A small spectrogram diffusion model, trained from scratch: 3.1M parameters.
Rows from block 3 of a small spectrogram diffusion model, named by matrix and row number. Rows with one number belong to one channel. Each number is 500 + 50 x the weight over its row's rms, rounded and kept within 0 to 999. All counts start at 0. Numbers have three digits each. After the name is the row's rms in percent of the matrix's.
After each channel's rows are labels from the 100 clips, of 14848 (inputs lightly noised), where the channel reaches its highest value: "band" is the frequency band that holds the peak; "peak on" is the class under the peak. Only what is clearly more common there than usual is listed. The data: short pieces for a synthesised band: melody, chords, bass and drums.
# convs0: first 3x3 conv (model.enc.1.1.convs.0.weight, 96x96x3x3, standardized in use, each kernel summed), inputs 0-95
# convs1: second 3x3 conv (model.enc.1.1.convs.1.weight, 96x96x3x3, standardized in use, transposed, each kernel summed), outputs 0-95

convs0.29 103:475490446431524490566537562525419537612555471464462538538512447547575599549541441612452516518518467542520515475468518510488474511455492509499486491514480428462498447500564473481511459562411521483455389555453532521470470540570521420426303476472483521535498463478524387479495517416475529482
convs1.29 119:467475498533448497545531454455566491467526457508510482567448506474498506514395516590573491531496489450469507480499474393572427388457495458522497503544553533412473498501568408609486615518526432583599393508474550484469538554478546582395509543523463510461480596497462530501518507500534506581
band: 500 to 1000 Hz
peak on: no chord

convs0.17 100:579464489505445550438511582482557562499543455530487447394563491458500616587529562529443474469488554484523457505485437554513557528499393543456570493529456574545578562480393467487484548438560419451503578447557502548454547526514413465472496420510409511522498449437486482559500471490452431503
convs1.17 110:406519534561507416500434411504483521478449557416533507518483465483433572521429496480423391540569470519581516463506528431448518549465565475510458576527560605509534503528496429571466525437507496502502402562521507512502495516519521538544525472360550576491452402504420507562468577503551542502
band: 0 to 250 Hz
peak on: no chord

convs0.53 107:447529443598533420589597530498481431533500461543506480466440442545435513441476484526555598544513508479487548450480512518457577528405530536494579480558462501475491434490419518518540556486519521472498498507490608621486438540545479494616579466484531517332466504523484460465518523565525534520
convs1.53 075:456377522471491552498444564468466505533507410486453562497571456501428479468523579493497471559441455528455449605521518460554478463505528534575513526548466564476405499458578517531550388575505457433435454573448480406551520488429528509495422596567534529508479599470497532516513547484519578551
band: 4000 to 8000 Hz
peak on: no chord

convs0.35 086:495466477474567605577536557471505491526348487436464519485473495546485480444501542470494542491495531513462496465512475549392515512451495518516475349485496622555528539488506523523509539394521479453538468487484531570498428485483465537528451480492493586436531433511462455655495544388476484573
convs1.35 089:590406469451468503536535558492528523455433469485443515441500480489435515503460503458546523435473532579586494456437444528461624527401485497511488384562488465516473548534446511530477483426491438473573434484508539426448433469487476463485487486382491601539553558529467433576388503459501478562
band: 0 to 250 Hz
peak on: no chord

convs0.90 087:480449561463552521526493461487473500512414528522488519511467436518511486496485532507552463576520522420434475447540494506538474507482469598528471295498473662489407508494434554552528526454523478543500514496502511603487459521469471441569518495601541496412573527533485415468466547411481483548
convs1.90 087:471502523434435572534497565520560496509417489482536415495520322481535461482530490449498519535500492491458461531526472539494405447504521491570452449422464482602387483491487420475487411609437486467560415561479400496526438428478489479494519431544441460415488495546462462502517462540470507473
band: 4000 to 8000 Hz
peak on: no chord

convs0.33 098:520453514658503554576541496450477553509484532554456502579492386572434465437579397530472484491616594471501546489467491518497519482501513500563458467528565522466508433515503483456581405480480385491508627527463525480473507523480449533461505463475522473451481561594494545553475416526487513519
convs1.33 105:482534464399486502504523452532461515492493451424523518507455515454447502499458594525504486557436452474370542473482549517436546459505451522536536499375481426587454458362504503353520509488474446503473425437461463460506473392423410512501532416466481498427458459468489470513511529471567469485
band: 0 to 250 Hz
peak on: no chord

convs0.81 102:485558508528597559514460555485519603475473498499466493449510588489484589451354575552505478531448553428463529486507482573405490479554548532496576519550404473630450582518455482553497496537531406452518493476504547548541569526515451541475473561466526485456535557493464523497505497388541420526
convs1.81 067:534476498438490508458461454447539494442519453533528486385516497609530471545667430426484511513499524459494476586602511442518485494558493528529489560410564522569503446462499452492424548527589475457418498502548508584540567455466495413511598415540523500558467535477457493430519473506471544447
band: 0 to 250 Hz
peak on: no chord

convs0.63 094:447471504572511531488581547515519477572521488520475530406512478547530401489515503491520527481545681469486503474528447527471482482535487472480415522515454447432523486576481541454507478499520482549481338337616475533532464506448485512509521477428492489542506463505518516481517359565454502488
convs1.63 110:510478530511527522480408541488599371517503523511512581540603514526484480499512559428477482499574521478571573430543515517517459529452532502513554473533498503611534509582499540506495480525483428574592505316543522600479504580503459481508516524527468526603551512562411528483453472515552496530
band: 500 to 1000 Hz
peak on: no chord

convs0.66 082:494489502438619520564478454490470463490522374461491485564563542537403543549543470527543577497498507546495422454514507554477540466440545510473495437540525448495493526548499528531528496526549505549546524460505405535460481450481439428549450464336431443488566498534477401428422552548537602531
convs1.66 103:519546504498470533414445478539515462503486559524509535502506509580541571499556496488406502519531472538557557503426533466496423532523471456449365555518613477477531509503583428492479492478437553526489490500510490572510549498508505514511468522487513319348510389482544571396531550499498460532
band: 0 to 250 Hz
peak on: no chord

convs0.21 122:470550472519611536527520516468372572463484499239553369410512594544499675419519495548515523498428527488527470509493521523497496476496482506538531474500505524484490547500505508503545505473580497498492516509511507563475466529476492470498504487497495478475490449419502497506491559487482493515
convs1.21 080:507551518515460495518488535492332535474518431681513390476556516481473550503501487501459523478458435484503534576567488478563493546587479482585496516525571424506523568493460487491530451485464503503453453527508475447483518463488454512505466505516497515478506518309585526390531455505438515504
band: 0 to 250 Hz
peak on: no chord

convs0.62 087:518457503561528473421481482510454506547457467521456480514418613494534520489409441445463516490575501572545398486606417461384462475431522458526519560575559465438446405439561515528515425556562517483569495516518488555480562479543532554547530566550487605470530564452484446536535488438529511524
convs1.62 082:479504557500474435486530497510452482494519408526517560512537470661474488491576525518461498421470510482488551529417473584611487568429485483478489470567427518558453428529419567448476570505601480533419517555464487555490578531451517478528589551528502465616513461443558494446502451524517576543
band: 4000 to 8000 Hz
peak on: no chord

convs0.36 097:507588414586475533575518470544485478455540565589437524499561430430438405485511625478556509551461537463568561545434567466504499446525436438519501461573480434465484474552481548455485550474518467571501501509579490542462415440442479498491571513496480472515465510513535503442452385464553486388
convs1.36 096:483482495433500448491477536477525464485467555438474535516523522454439506495488558483451475470421584447658514509587502516566485463496543549518501586456489546503553501517500460598541489603505512631432561406471519522436584566481463492540474534418440459404517512610408542459505468484506503476
band: 1000 to 2000 Hz
peak on: no chord

convs0.47 133:523513514428535509568571463507571500558518527499460492433493427524433433556501446388450544496473553452503530442465511556506492612487536589475497483438461467483490507643519491477552478502419513502464316555537492567538506555599564488428439496399465472507536513494533499567492496478471505495
convs1.47 109:518537452457559588538562425493475588617512440516514466565626433470421468481472455493475467471518481572466583531457432597521510552490503608462492495526469471543504520549524486471501487510467482524388647583546507516612506508431478561553468422517486504529475496476550470509445553484498495473
band: 0 to 250 Hz; 500 to 1000 Hz
peak on: no chord

convs0.49 115:500513508600548494544510514456518418534493523530423515488487393531468504503520547518454672500542612484499522514564355471455482519494476515539457455588526507478510503548485527453486412479509529474479505498588500428475530341483462583439446498436451481454480464516445464497514561504586482545
convs1.49 101:488562391422506557580553467491500363465508436507501542604562392445422494513510579526461512415605490551474579444473457549480539494506476507491478512511607455509450503444466567489527511535497488437394582537526447455491487424467495509497479409528488469504392540499556472479507469493459517497
band: 0 to 250 Hz
peak on: no chord

convs0.4 099:546480518520554483446521419501431635534490502447494483485525503492530563521525511467517493469451504513527523453488515560479448435461504604432532475495517472492518473532461496415425551552436545509442363486621472558575515607489512480515404432531436519547496452401514509505474514555351533540
convs1.4 087:523529521442469505468501481591500537475511531544383460468527483545461488527521526524457612594442531469584517393487440462524515608522509550497437510507604476476530524481449601432523415479447511432461505537552520453478566520490457481441506460475557483463498569494459477445460457540316535493
band: 0 to 250 Hz
peak on: no chord